config.toml
image_size = 20
width = 256
layers = 12
norm_position = "pre"
hidden_act = "gelu"
inner_norm = false
beta1 = 0.95
beta2 = 0.98
max_grad_norm = 0.5
max_steps = 6200
batch_size = 64
warmup_steps = 310
weight_decay = 0.0
Rows from block 8 of a small autoregressive pixel model, named by matrix and row number. Rows with one number belong to one neuron. Each number is 128 + 32 x the weight over its row's rms, rounded and kept within 0 to 255. All counts start at 0. After the name is the row's rms in percent of the matrix's.
After each neuron's rows are labels from the 100 images, of 14976, where the neuron reaches its highest value: "top examples" is what is common among them. Only what is clearly more common there than usual is listed. The data: rosettes with rotational symmetry. In brackets: how many of the 100.
# fc1: MLP up (model.blocks.8.mlp.fc1.weight, 1024x256), inputs 0-127
# fc2: MLP down (model.blocks.8.mlp.fc2.weight, 256x1024, transposed), outputs 0-127

fc1.9 085 [108 117  81  96 136 142 124 108  79 171  78  72 154 127 157  95 125 115  49 114 154 182 127 125 134 115 148 132  61 136  97  71 118  91  93 113 129 197 133 144 201 176 130 111 120 130 160 154 154 137 147 180 127 107 130 119  99 122 153 136 156 126 106 117  74  85 122 108 113 110 191 138  74  63  94 130 198  73  76 135 105 123  52  95  98  79 162 129 155 122 161 124 134 117 191 136 122 130 119 138 160 136 103 121 175  92  90 110  40 157 106 101 150  85 189 135 117 118 156 140 109  52 106 190 118 144  44 144]
fc2.9 091 [116  96 122 150 167 135 153 161 131 162 168  91  91 134 138 116 164 154 124 146  99 129 116 101 181 125 188 197  79 186 129 126 123  89 107 157 127 116 114 130 133  77 176 198 134 145 151 127  99  73 106 172 100  92  81 109 155 110 136 118 100 109 105 146 160 118 103 162 113 147  90  88 126 194  78 119 127  78 125 145 167 148 141 170 135  84 113 149 160 197 120 127 175 122  73  92 116 144 158 174 124  73 113  86  71 166 179  93 193 123 127 130 152 124 150 113 171  74 182 123 133 201 127 122 125 118  89 111]
top examples: vivid (38); pastel (35)

fc1.222 100 [ 87 159 142 115 118 146 162 128 122 179 150 106 100 140  83 127 112  51 104 106 201 192  96 128  84  89  98 138 130 107 128 127 112  76  78 159 117 137 163  95 206 158 124 160 109 132  89 181 118 127  87 191 114 124 134 135 139 104 206 145 139 171  65 136  62 134 120 165 158 132 134 144 149 111 127 163  95 139  95 146 164 179 140 112  84 123 117 107 113  96 103 120 130 149 119 180 147 190 158 106 137 148  88 134 137 108 109 173  75 155 112 181  95 151  81 110 145 173 171 108 103 153 149 136  85 101 158 155]
fc2.222 096 [108 126 155 147 128  96  85 133  92 160 161 113 156 153 162 113  93 121 176  97 159 166 166 147 127 119 149 143  79 140 121  99 121  77 124 123 136 180 136  90  94 118 100 118 148 157 123 116  97 176 112 178 143 168  66 135 104 135 129 149 167 122 150 100 101 116 122 134 109 171 142  45 156 104 137 164 119  94  93 172 112 162 119 138 159 104 110 126  82 158 146 161 138 163  87 139 143  42 100 139  60 149 190 178 127 172 138 130  87  59  81  95 177 128  95  86  97  57 115 143 100 126 181 120 111 107 116 113]
top examples: warm (36)

fc1.558 098 [128 121  50 142 121 175 194  92  72 147 116 134 151 145 147 183 137 123 116 104 141 180 136 186  75 178 120 169 100 157  50 147 142 100 121 164 183 138 114 162 133 127 117 115 112  70 156 146  74 189 126 160  87 137 193 110 149  84 124 103  74 111 144 145 114 128 113 160 119 146  78 113 199 118 168 168 171 108 116 151 134 132 110 113 123  80 169  73 141 100 155 139 114 163  84 125 171  67 115  86  90 147  77 102 167 116 129 102 147 106  65 158 129  86 177 140 165 155 166 163  86  66  92  97  74 182 112 112]
fc2.558 092 [114 135 106 158 117 115 122 134 114 151 141 107 130 135 162 125 157  66 132  65 162  95 142 162  80 123 169 166 107 160 148 120 102 144 124 131 105 166 119 125 155  70 177 113 162 116  93 179 101 143 205  79 121 100 123 111 140 131 165 120 124 134 105 148 133 148 152 105 134 112 132 182  95  84 102 180 164  92  94 135 124 204  94 114 100  38 137 119 161 126 109 131 161 136 125 112  63 148 130 111 190 105 145 134 107 135 103 116 100 104 108 180 118  82 103 134 161  58 135 176  75 146 144 116 115  61 107 137]
top examples: warm (55)

fc1.611 100 [116 149  86 104 107 123  99 130 145 106 129 121 130 152  73 162 143 197  84  70 150 144 126  50 156 116 155  77  89 121 141 110 118  84 126 139  98 160 155 130 125 154 122 105 176 120  96 204  90 173 110 131 136 114 161  98 166 133 135 111 146 162 131 179 104 113 157 119  90 118 127 174  96 166 181 155 138 222  97 120  57 159 162 126  92 153 122 185 109 113 102 185 107 138 119 160  95 158 179 115 139  52  76 128 126 141  84  98 188 130  86  97  95  94 167 122 156  55  99 102 130 156 143 152 113 165  58 110]
fc2.611 096 [123  60  95  83  93 122 175  75  84 142 155 106  96 125 110  62 143 129 139 125 144 115 168 168 155 161 138 141 144  77 147 133  93 120 134 124  99 151 172 170  83 114 138 187 131 128 132 108 195 135 170 101 144 130 108 123 175  94 137  91  91 212 117 161 140 142  79  98 151  78 162 123  39 100  64 181 110 116  90 148 110 123 153 133 138 168 130 157 141 113 112 155 181  82 128  66 133 131 119 126 151 145 101 148 171 101 148 130 160 118 198 189  91 130 152 131 141 117 123 126 136  92 103 181 139 104  94 121]
top examples: cool (59)

fc1.74 108 [119 157 152  88 136 145 117  98 134 148 178 142 137 118 178 202 156 143 137 138  75 128 106 116 134 150 137 164 155  86 148  74 173  40 173 146 167 101 103 108 140  97 144 153 109  97 140 165 163 132  96 196 146  82 180 100  81 168 162 134 145 105  50 191 124 119 157 136  85  84 166 125 125 129 129 140  71 106 134 102  84 135 104 135  92 133 115  68  97 153 130 139 165 156 160 148 177  88 159 162  92 119  65 138 193 128 108  97 144 133 129 172  77 135 184 156 143  71 100 128 147 157 118 118 104 120 100 105]
fc2.74 104 [ 66  68 100  85 128 163 108 144 107 165 152  64  96 116 133 198 139 122 155 149 136 104 137 120  98 139 111 115  31 114 114 108 187  92 132 148 118 134 135 132 108 150 190 110  95 113 109 170 131 160 103 153  97 134 149  84 142 117  88 108  98 152  94 143 103 119 159 124 151  91 130 104 184 150 156 106 165 147  74 122 120 144  67 151  78 108 164 146  92 124 155 116 153 139 147 145 137  94 160 105 162 117 101 148 172 117 132 112  91  99  94 158 103 158 104 191 130 111 133 182  86 165 140 160  70 147 103 101]
top examples: warm (65); cool (33)

fc1.26 096 [195 113 165 142 120 123 119 124 107  75  70 134 159 145 117 113 118 148 155 147 167  96 148 170  93 121  85 156  99 128 101 109 134 158 114  90 160 101 106 146 146 144 112 156 106  99 144 130 124 133  94 116 159 138 165 140 156 104  95 165 157 121  76 175 141 111 188 152 175 101 137 147 127  97  70  95 132 153 142 160 106 139  90 161 190 151 135  57 155 164 140  51  94 103 189 168  68 109 151 149 131  59 122 146 147 172  92 111 116 107 117 127  99 158 189 166 147 153 109 119 152  88 105 138 182 172  91 133]
fc2.26 094 [143 120 151 129 146 178 105  99  97 131  94 178 131 119 150 160 129 160 156 103 192 152  65 110 143 117 132 117 171 128  96  82 120  84 132 130 121 117 133 131 148  95 176 104 147  97 121 116 175 200 185 139 132 130 124 155  95  98 148 138  65 134 132  85 157 154 117 149 119 158 127 102 126 153 164 127  88  95  91 133 134 122  95  97  81 148  84 113 137 143  95 134  77 175 127 116  94 152  72 131  42 146 169 180 174 123 128 193 103 122 111 164 135 163  97  67  70 130 120 156 144 177  59 115 136  81  27 165]
top examples: vivid (60)

fc1.765 100 [124 135 121 185  80  74  51 113 157 106 197 170 123 146 122  69 129 104 114  74 161  88 177 130 122 108 176 132 112  96 100 160 125 157 110 111 125 116 102  96  88  87 138 131 119 124 152 115 157 129 127 157 120  88 136 118 130 180 148 213 165  84 130 148 158 116 142 138 142 163  75  99 104  28 141 116 181 105 169 184 139 109 118 128  65 148  81 140 136 142 149  72 136 137 177 116 127  83 122 157 109 110 165  99 132 119 131 122  82 105 121  97 109 135 159 170 140 104 118 136  59  95 137 150 175 141 130  79]
fc2.765 096 [127 112 124 158 141 162 171  86 132 147 104 102 177 136 183 133 115  97 120 112  18 111  97 146 113 154 166 174 132 129 116 163 120 107 112 162 111 133 158 157 151 155 138 120 163 138 106 118 123 172  99 124  65 156 162 148 111 134 110  49 171 164 122 150 111 146  94  58 124  63 100  66 117 139 123  80 113 131  51 170 149 168 122  61 134 144 155  80 145 139  95 178 144 107 110 142  53 109 131 128 141 107 104 155 134 152 117  97 199 143 110 199  96 104 140 129 157 105 166 149 135 151 125 115 130 150  58 156]
top examples: off centre (100); vivid (36); palette: pastel (32)

fc1.286 118 [ 69 155 199 136 171 107 118 110 106 165 107 136 130 147 160 191 137 167 153  99 175 146  91  84 103 156 141 139 133 101  80  56 144 108 167 135 152 145  78 146 150 173 142 138  67 106  90  79 170 124 115 193 121 144 116 150  96  72 124 100 123 177 115 137 154 113 137 167 161 184  75 130 175 106 129 112 107 153 175 128 145 140 120 144 109 190 109 123  97 145 115 179 151 192 160 148 129  94 144  97  77 148 138 117 124 151  88 163 120 137 146  64  81 105 118 157  43 116  91 114  91 108 117 171 167 136 160 135]
fc2.286 114 [149 130  42  98 167 143 116 119  95 135 109  94 136 142 162  90 154 200 189 144  93 176  62  79 170  95 182 167 151 137 163  87 136  90 139 134  80 104 123 115  93 179  96  84 107 137 182  96 170 131 126 169 142 138 106 107 139 182 180 118 186  75  93 140 122 161 146 122 126 159 192 172  98 147 148 115  97 154 110 144  93  97 124 174  85 159 131  89 162 106 129 146  82 139 123  85  93 142 158 117 109 104 104 144 136 137  95 138 182 147  97 162 166 104 123 151 152  69 126 178 149 100 111 130 130  92 116 131]
top examples: off centre (61); grey (45); palette: cool (37)

fc1.10 104 [138 137 159 143  89 122 111  62 117  99 183 149 120 161 143 153  88 114 113 108 171 137 104 132  46 176  95 172 109  44 123 138 108 128 113 107  56  87 119 136 127 146 169 129 136 136 141 164 158 126  98 173  62 118 122 115 107 156 129 208 173  88 135 145 186 122 120 127 148 123 149 126 147  49  68  78  95 136 154 122 101  90  52 150 175 131 154 137  92 172 124 173 107 171 126  89 132  94 157 118 134 131 142  55 115 167  96 111 151  72 173 145 150 126 132 142 109  77 170 142 128 148 139 145 129 127 100  94]
fc2.10 098 [140 109 116 129 117 113 128 134 163 169  98 118 139 106 102 131  94  94 132 175 130  98 129 107 106  98  98 169 176 118  70 121 133 109  96 124 151 159 137  96 128 130 163 179  68 115 117 164 100 107 112 175 146 119 140 123 171 146 125 125 144 196 154 139  81 118 157 166  82 114 150  88 113 173 114 160 139 172 100  94 164 123  97 109 108 158 119 118 160  85  60  57  92 121 125 151  62 133 122 119 122 107  84 123 140 120 135  46 125 152 102 163 118 163 196 148 146 151  79 157  53 120 103 160 104 160  63 115]
top examples: off centre (92); vivid (55)

fc1.630 108 [ 94 119 144 129 118 101 181 131  95 120  82 129 118 121 153 128 127 162 154 140 126 173 102  80 180 107 158 158 166 109 138 120 169 110 219 136 172 146 113 144 176 154 196 127  82  74 134 127 185 112  94 189 136 127 108 101 104 111 132 117  67 132 111 120 122 105 104 166 131 151  93 126 155 120  63 194  72 122 139 127 147  58  49 177  65 209 126 110  89 209 127 148 189 148 128 142 174  97 109 123 147 153 108 124 130 114  88 138 110 118 132 167 123 146 127 147 139 129  94 103 136 157 130 168 160 121 102 111]
fc2.630 098 [ 26 179 134 170 150 156 186 101 147 150 160 123 142 111 152 112 167  92 112 151 100 132 120  53 132  88 161 153 134 156  74 141 192 109 141  65 117 153 146 133 152  83 167 120 180 139 130 126 119 119 189  94 101 156  35  90  88 105 111  95  87 150 131 112 162 144 173 129 111 119 121 129 152 141 113 126 130 166 127 165 100 164 124 169  71  85 188 158 124 115 192 102 178 114 141 109 114 131 143 155 152 128  67 146 131  67  95 130  95 200 140 154 150 132 115 109  77 111 129 156 170 148 153 153 113 151 103 116]
top examples: cool (64)

fc1.184 100 [ 99 164  74  86 151 174 114  89 100  54 102 137  81 182 126 149 101 134  98 134 150 144 106 141  95 204  52 173 102 120 146 129 144  92 149 147 119 163 109 121 157  82  80 119 131 164 133 129 112 132 110  79  96  89 100 157 134 152 176 100 150 171 141 116  98  89 168 139 134 153 126 165 129 159 171 120 169  92 145 157  83 120  99 163 176 100  98  95 114 110 132  90 115 176 112 117 109  56 119 116  92 176 142 121 128 125 148  75 133 147  90  95 141 102  79 134 109 153 150 124 117 104 165 131 127 119 118  90]
fc2.184 104 [104 156 114 141 140 148 145  81  88 116 153 132 120 128 166 172 107 176 127 154 152 121 121 100 164 134 192 165 152  56  94  65  71 143 124 124 107  89 140 136 137 180 163 132  42 106  99  82 181  91 105 193  93 112 146  78  98  77 119 108 153 127 136 102 128  99 208  74  93 133  98 152 152 160 124 212  76 130  88 104 130 131  87 115 122 167 120  97 118 171 155 122 140  88  43 164 153  93 110 106 134  92  79  91 192 143 141 133 150 134 121 143  99 106 147 198 148  96  73 111 133 117  93 114 127 135 152 131]
top examples: pastel (47)

fc1.712 103 [128 110  85 103 124 129 128 176 130 128 125 125 101 127 130 144 127 147 157 111 152 112 115 108 110 113  86 129  90  43 156  81  90 122 188 147 131 111 119 146  83 151 142  97 166 106 140 133 117 163 114 100 179 140 184 139 143 129 110 111  99 168 132 167 158 170 127 142  87  99 111 130  85  91 159 123 136 174 151 135  68 158 162 102 123 207 120 178  94 145 123 120 161 160 112  95 121  80 185 147  47 100 133 114  74 174 146 182 151 126  96 162 155 104 120 149  61 111  83 173 134 147 130 105  76 147 102  80]
fc2.712 101 [123  89 134 110 154 105 168 107 125 111 125   7  96 105 134 130 178 119 209  82 195 173 113 164 109 157  97 164 128 102 180 100  90 118 138 109 121 137 135 124 138 109 191 171 134 159 120 125 133 120 157 149 168 111 122 113  89 104 180 140 144 127 141 133 131  91 127 134 186  74 138 137 112 168 143 147 138 180  82 145 133 143 119 186 106  99 132 123 155 132  88 164 125 139 181  66 135 129 194 127 104 194 132 132 156 149 122 121 144 174 128 137 150 111 101  58 107 153 139 112 118 135 134 191 115 109 112  79]
top examples: vivid (68)

fc1.651 099 [160 117 165 112 140 150 164  92 172 117 112  76 145 112 161 134 128 106 118 195 108  68 108 105 130 115  51 133 180 134 120  85 105 122  78 159 101 125 126 168 133 180 181 156 134 130 131 115 149 159  81 178 154 129  83  95 126 122 148  91 163 138  88 174  51  88 143 134 134  82 138  74 142  83  84 142 104 142 106 155 159 165 146 126 137 105 131 157 118  96 132  76 125 108  94 156  99 121 170 121 132  94 123 171 190 104 117  87 108 150  80  96  41 101 115 187 137 138 196 122 122 136 151  84 121 155 131 174]
fc2.651 092 [196  97 165 146  86  90 167 100 173 164  93 112 107  99 103 155 115 151 166 125 107 137 109 160 117 160 159 157 132 143 103 123 163 106 104  91 149 103 139  91  82  80 157 103 136 104 143 185 100 144 110  91 140  83 183 127 146 202 123  89  62 118 147 135 112  84 103 108 163 106 178 143  95  91 144 145 127 166 130 110 128  63 171 114 183  45 116  66 189 143 154 157 123  95 201 201 148 145 130 132 160 123  96  84 173 124  90 120 155 143 129 164 118 131 105 113  99 161  86 155 115 134  50 148 136 159  80 129]
top examples: warm (73)

fc1.349 089 [ 83 119 158 161 131 120 194 173 138 134  85 170 126 121  89 111 133 117 119  55 131 109 165  92 107 164 151 185 115  92  85 171 227 128 199 143 146 101 110 132  72 121 199 164 108 112 106 109 114 126 101 144  83  92 149  76 115 128 156 162 108  88 143 189 122  99 114  84  85 155 112 107 139 153 102 179 181 111  99 103 130 119  59 182 145 148 163 140  99 160 131  90 124 148 151 165  69 124 145 134 160 150 105 152 124  90 132  99 128 118 148  97 121  87  82  89 139 160 131 103 106  63 132 143 143 152 134 144]
fc2.349 092 [106  76 153 171 140 188  89 181 160 116  68 166  80 100 174 192 127 143 111 121  72 173 112  96 121 137 117 106  67 187  91 105 105 139 153  93  83 120 124 169 114 156 138 128 148 115  18 162  87 121  86 143 101 143 102 132 149 147 120 146 134 109  79 128 145 167  89 100 116 158 126 100 115 111  66  64 199 133 119 151  92 134 121 149 183  92 104 168 140 147 106 115 105 155 112 130 125 137 103 120 143 162  90 154 129 152 115 192 131  77  96 168  99 161 158  83 100 109 120 132 126 111 188 144  85 122 162 133]
top examples: pastel (43); vivid (39)

fc1.730 099 [128 166 129 134  87 178 150 126  68  78 102  96  74 147 110 129  62 144 150 136 162 130 129 107 112 153  56 138  46 143  64 165 130 149 203 120 113 158 121 113 165 118 161 180 144 137 130 124 162  95 126 161 128 102  91 170  67 165 158  96 180  99 158 121  87 121 150 114 133  71 160 157 155 122 169 127 144 213 130 110  86 105 138 179 108 171 102  71 127 130 112 118 114 176 135 119 106  91 166 117  95 180 166  92 181 156 117 169  68 139  99 125 114 139 102 152 133 138 153 114 146 119 127 180 129  98  84  82]
fc2.730 112 [ 88 129 148 140 121 134 104 107  79 108 152 159 106 199 106 110 111 177 136 116 104  90 119 128 139 104 164 213 126  81 134  67 172 127 126  86 115 169 176 120 181 123 167 163  64  98 145  88 147 100  74 143 146  46  47 139 116 125 148 132  79  80 107 144 174  90 107 158  49 145 141 128 174 107 126 143  86 111  91 147 115 159 103 134 111 138  90 135 116 164 185  99 122 138 111  94 175 138 175 117 155 107  88 118 150 118  91  88 149 129 146  97 110 118 156 160 155 106  60 127 109 154  76 109 169 177  62 137]
top examples: vivid (43); pastel (42)

fc1.514 092 [166  93 161  75  96  69 125 115 147 134  92  69 138 178 143 131 166 188 136  68  64 136 108  98 104 151 114 159 109 125  88 101 106 114  85  90 169 114 124 139  97 151 123 143 100 110 126 182 180 127 104 100 136 100 122 115  93 128  80 156 104 173 127 114 120  97 100 155 102 151 166 126 147  96 107 152 120 133 153 197 122 183 107 157 158  78 169 146 135 165 156  57 128 149 152 166 119 144 144 134 134 160  94  99  80  96 103 137 149 179 135  69 145 102 151 102 139 109 141 153  59 104 175  94  73 148  93 171]
fc2.514 094 [188 128 128  88 165 149 123 120 108 149 140 110 107 143  85 121  90  99 173 192 135 156 156  90 134 164  95 131 158  96 115 150 168  84  94 136 152 104 137 137 200 195 147 180 141 172 186 169 143 127  63 177 159 137 169 131 162 145 136 163  97 147 116 173  96 112 152 199 123  69 149 139 114 103 107 104 119  68  60  86  72  47 141 118 104  84 162  85 128 144  83 109 111 133 118 162  64  83 186 153 103 152 174 123 130 145  76 127 120 107 137 188 138 116 101 136 162 181 126 112 139 137  72 153 166 139 124 100]
top examples: off centre (87); cool (33)

fc1.597 095 [192 103  54 192 112 167 155  87 116  89 140 155 109  90 114 178 101 120 105 107 135 121 149 116 131 156 176 158 187 103 156 141 195 115 128 107 164 130 139  93 155 119 152 125 118  84 135 185 152  91 114 144 158 137  91  89  10  89 155 129 147 146  72 146 133 140 102  86 171 133 154 120  93 119 181 124 161 148 158 132  92 134  89  96  75 149 124 145 112 139 145 132 120 148 179 146 126 179  85  93 150  92 139 161 101  54  83 108 125 145  81 142 111  68 135  95  88 112 139  82  41 111 155 100 164  96 121 157]
fc2.597 095 [ 95  90 169  81 158 117 130  74  99 163 139 141 143  91 137 124 140 114 141 175  67 151 142 152 107 133 129  73  67 119  75 117 185 118 141 159 112 162 114 188 150 131 126  62 125  92 136 109 131 132 111 109 165  54 170 101 156 116  71  97 124  94 104  93 138 140 107  67  78  79 110 112 153 148 107 163  66 116 108 104 158 139  70 100 156 163 154 140 101 161 157 162 140 164 153 158  89 109 154 139 125 159  90 162 130 159 177 164 163 112  98 146 106 102 127 123 116 151 103 148 115 177  90 178 143 144  77 126]
top examples: cool (84)

fc1.72 102 [127 128 187 186 123 174 141 125 112 108  78 214 117 117  95 146 167 123  68 150 160 152 103  71 130 158 121 102  94 137  65 124 130 181 137 106 151  97 103 110 125 128 136 160  70  99  89  94 214 129  68 139 165 137 168 138  85  85 119 136 163 127  81 148 110 172 144 110 131 170  92 151 133 117 133 108 138  83 172 116 163  98 110 147  78 130 129 119  83 198 141 154 159 137 171 124 148 109 106 125  77 141 109 117  80 197  93  85 118  76 124  97 157 118 167 141 123 134 148 147 124 161 103  65  80 166  65  81]
fc2.72 088 [158 150 146 150  88 104  99 123  98 173 135  71 160 103  90  92 120 140 159 128 126  92  96  96 167 111 147 124 129 147 103  82  92 101 134 126 145 153 138 130 117  90 140 126 144 165  77 186  78 179  88 151 174 139 123 151 132 142 135 138 190  78 102  76 139 152 152  82 133  39 165 173 110 133 104 110 142  98  97 106 128 183 161 133 159 100 125  87 152  70 148 198 132 129 136 146  78 110 130  77 137 114  49 109 170 141 112  92 166 109 119 179 148 125 140 131 111 110 132 114 191 199 105  97  79  80  72  99]
top examples: off centre (60); pastel (41); palette: grey (36)

fc1.30 107 [125  62 144 206 140 169 101 112  64 129  53 128 110 118  75 137 137  98 141 134 167 104 103 123 183 180 133 113  93 103 151 134 128 181 113 146  99 179 120 144 141 164 127 177 122 132 191  96 180 135 131 117 136  85  60 108 128 127 156 137 122  99 154 107 143 115  83 110 129 171 142  83 131 132 145 100 165 161 126 127  93 109 122 122 128 103  85  67 139 126 161 122 138 162 108 106  88 103 171 106  27 158 151 146 182 134 125 141  45  95 121 153  70  89  85 147  88 126 121 149 136 118 111 139 116 112 102 122]
fc2.30 102 [154 103 146 111 139 123 150 149 109 169 115 144 140 186 188 145  83 130 151  96 123 134 123 120 109 129 151  84 166 120 162 115 166 101  65 123 120 110 117  95 161  69 122 118  99  67 171 122 142 184 147  99 116  97 145 149 111 132 153 154 149 155 130 161  98 132  89 124  70  90 169 123 148 118 115 184 137  98 139 138 137 122 136 104 151  86 120 109 161 107 134 121 118 110 127  97 117 147 180 121 124  62  68 137 142 125 117 119 152 122 200 163  90 111  82  98 138 187  75 202 118 114  58  65 129  84  53 184]
top examples: pastel (44)

fc1.23 105 [147  76 124 141 129 117 176 140  84  91 116 173 128 136 100 146  75 162 139 103 153 154 108  91 101 147 147 173 118 103 184 129  59 116 180 146  62 162 158 165 135 105 173 146 128  86 131 111 171 145 139 129  84  90  58 126 170 147 157 154 121 109 198 134 123  70 110 161 162 120 165 100 147 187  96 137 163 150 187  90 150  82 107 116 120 105 129 131 102  89 115 140 159 112 120 147 137  45  91  97 112 132 135 152 146 122 133 154 122 133 141 145  75 145 107 124  98  75  96 139 135 135  81 126 124 123 150 101]
fc2.23 100 [131 118 113 150 170 132 141 128  84 121  79  98 175 158 165  90 128 113 118 112 184 105 159 109 155 102 138 195 119 110 123 126  72 105  60  75  93 117 129 107 136 122 115 146 187 157 138 126 113 190 147 147 127  79 143 141  89  80 146 109 124 119 139 106 100 156 180 142 138 127 169  83 152 154 133 127 212 133  90 104 139 120  98 162 126 123 164  67 161  96 112 183 108 111 139 166 102 119 136 132  70 162 109  85 166 101 128 134 115  88 152  94 102 132  98 134 143 125 124 122 141 122 107  71 113 164 126  96]
top examples: pastel (97)

fc1.226 103 [ 98 104 128  80  92 123 164 131  94 129 116  53  85 100 115 117 122  90  61 198 178 122 122 107 105 139 132 155  94 119 149 127 120  72 189 122  91 137 123 163 135 132 138 130 146  83  92 137 146 151 103  86 122  97 126 151 141 165 137  97 104 135 115 140 111  77 116 102 121 107 151  90 129 182 132 146 127 143 127 114  81 150  64 136 146 111  85 162 123 134 175  69 134 198 132 132  98 120 136  85 136 145  82 165 186 152 105 141  43 165 117 175 164 136  58 146 147  77  71 184 101  56 145 149  81 116 109 136]
fc2.226 108 [117 163 148 112 143 104 167 161 125 143 185 158 115 137 137 137 100 147 159  56 103 131  78 139 159 111 113 129  71 168 123 123 120 111  86 130 110 120 117 150 107 143 137 140  95 152 135 107 131 130 139 183 209 110  99 138 112 151 116 138 132 180 143 158  95 160 105 116 100 156 125 115 136  77 124 118  91  95  74 160 135 176 150  78 151 124 125 157 173 162  81 170 123 142  97  86 157 112 176 146 105  68 154 132  90 161 134  94  93 133 158 138 109  97  77 129  99 122 130 149 122 136 132  62 103 170  49 107]
top examples: vivid (86)

fc1.244 104 [131 168 112 118 144 165 115 112  98 150 105  82 131 140 130 233 125 123 180 156 157 158  94 158 158 109 152 149 160  81  88 124 218 118 151  97 177 101 110  67 165 138 149 122  87 112 142 148 163  97  45 183 125 103 151 114 105 117 130 120 108 112 129 174 100 116 149 156 139 125 143 193 168  96  77 147  92 173 122  94  94 142  78 124 106 126 136  78 109 128 169 160 151 179 130 199 181 110 148  88 137 116 113 104 156 148  85 148 117 116 109 162 120 166 157 143 120 163 111 127 102 164  86  95 184 133 123 140]
fc2.244 103 [126 133 102 111 117 113 164 126 115 106 175  73  64 118 108 126 126  74 147  77 101 177 129 125 161 107 151 160 111 162 129 156 151 162 134 144  58 158 131 175 111 167 181  95 128 167 165 112 147 113 112 144  95 155 109 110 143 133 148  90 120 141  85 161  91 138 151 118  83 148 136 143 166  83 152 122 113 161  84  96 110 187 100 155 154 144 141  94 129 111 176 172 153 143 134 150 147  61 138 107 132 187  91 179  97 154 105 143  54 173 120  96 130  83  82 158 133 133 176 184 129 150  98 161  99  74 113 143]
top examples: cool (99)

fc1.219 097 [149 128  96 139 135 110 177 150 135 128 185 122 100 103 164 100 152 116  92 172 134 119  86 119 141 147 163 179  82 139  77  95 106  82 142 138  83  79  69 125  98 127 108 150  99 126 139 169 193 135 112 105 145 107 145 128  95 181 100 134 163 127  66 114 172  84 163 137 131  92  69  40 183 144 104  74  81  77 130 167 161 139 140  66  72 120  91 162  99 153 189 129 139 147 119 142 155 182 128 106 124 142 139 158 119 141 162  88  65 123 174 124 122 115  73 107 112 111 171 136 158 137 152 124  95 140  91 125]
fc2.219 090 [ 93  88 130 147  80 160 105 123 120 156 111 140  90 144 127  85 125 128 161  70 113 124 112  95 116  56 128 164 118 120 148 106 112 115 107  84 147 153 119 121 118 112 158 155  23 175 154  88 143 129 120 120 148 122 119 151 138 168 128 145 124 104 161 153 117 116  93  93 155  85 123 157 126  85 106 112 141  94 134  64 181 217 103 127 106 143 113 107 168 102 129  65 143 127 104 127 113 128 108 122 190 121 155 164 213 141 110 189 150 111 108 152  95 134 122  85 108 127  96 160  63 183  72 111 180 125  63  93]
top examples: off centre (99)

fc1.155 090 [117  80 137 124 136 155 168  93 167 149 204  95 121 166 176  75 115 107 115 139 171 146 155  81 102 195  84 105  65 125 153 152  86 109 163  93 148 159 200 153 165 162 150 159 142  87 139 146 112 156 141 146 149 105 142 126 148 109 117 124 204 131 102 172  73 149 166 140 142 132  96 119 122 159 154 138  60 129  83 133 128  73 109 127 161 164 119 151 156 126  80 138 121 187 169 110 119 120 169 131 143 129  74 108 154  96 144 151  64  87 141 174  99 137  88 124  80 131 141 125 110  81 123 146  95 118  64  87]
fc2.155 096 [131 101 195 159  93 151  78 168 104 147  93 177 128 103 142 143 104 108 143 158 153 126  57 150  69 158 127 114 157 156 100 116 124 164 171 141 120  97  61 194  79  85 143 167 152 175 119  77 129 130  58 172 157 118  74  82 140 149 150 162 127 161  99 181 118 105  98 100 139 148  72  71 137 161  93  86 164 156  72 212 118 148 151 172 174 142  95 114 128 115 158 116 156 123 138 171 103 149 104 134  69 158  82 141  98 161 124 109 105 126 129 149 145  50 118  70 129 116 171 161 156  84  93 117 133 106 113 106]
top examples: cool (53); vivid (41)

fc1.38 090 [126 128 123  74 114 137 127 116 129 133 177 135 123 177 133 152 142 157 111 144 123  97 102  83  80 108 176 120 109  97 134  93 177 174 120 121 152 141  96 128 108  83  97 132 114 117  81 117 202 159 138 102 153 144 139 134  97 123 171 139 190 102 109 145  51 137  89 107 114  93 131 138 129 127 172  65 101 118 169 125 118 150  83 132  86 112 103 145 149 125  84 192 151 183 156 127 100 103 171 174 164  90  86 177 193  92 141 124 186 178 147  87  82 163  99 163 153  91 167  90  84 100 104 135 112 141 173 163]
fc2.38 089 [147 164 149 157 110  84  88 170 128 125 113  74 133 106 157 127  91 154 163 172 121 105 193 101 155 112 115 130 134 163  96 158 145  81 140 162  83 151 188 126 153 159 153 156 139 141 180 167  59  91 132  87 177 102 131 117  96  99 105  90 139 108 163 167 140 150  99 130 150  87 114 164 121  73 161 155 100 140 142 132 132 102 155  68 144 145  77 155 135 100 163  83 133 172 188 147 159 139 154 141 162  75 147 164 167 131 158 105 134 148 205 181 147 130 155 123 121 139  95  75 118 137  93 115  84 115  85  90]
top examples: warm (67)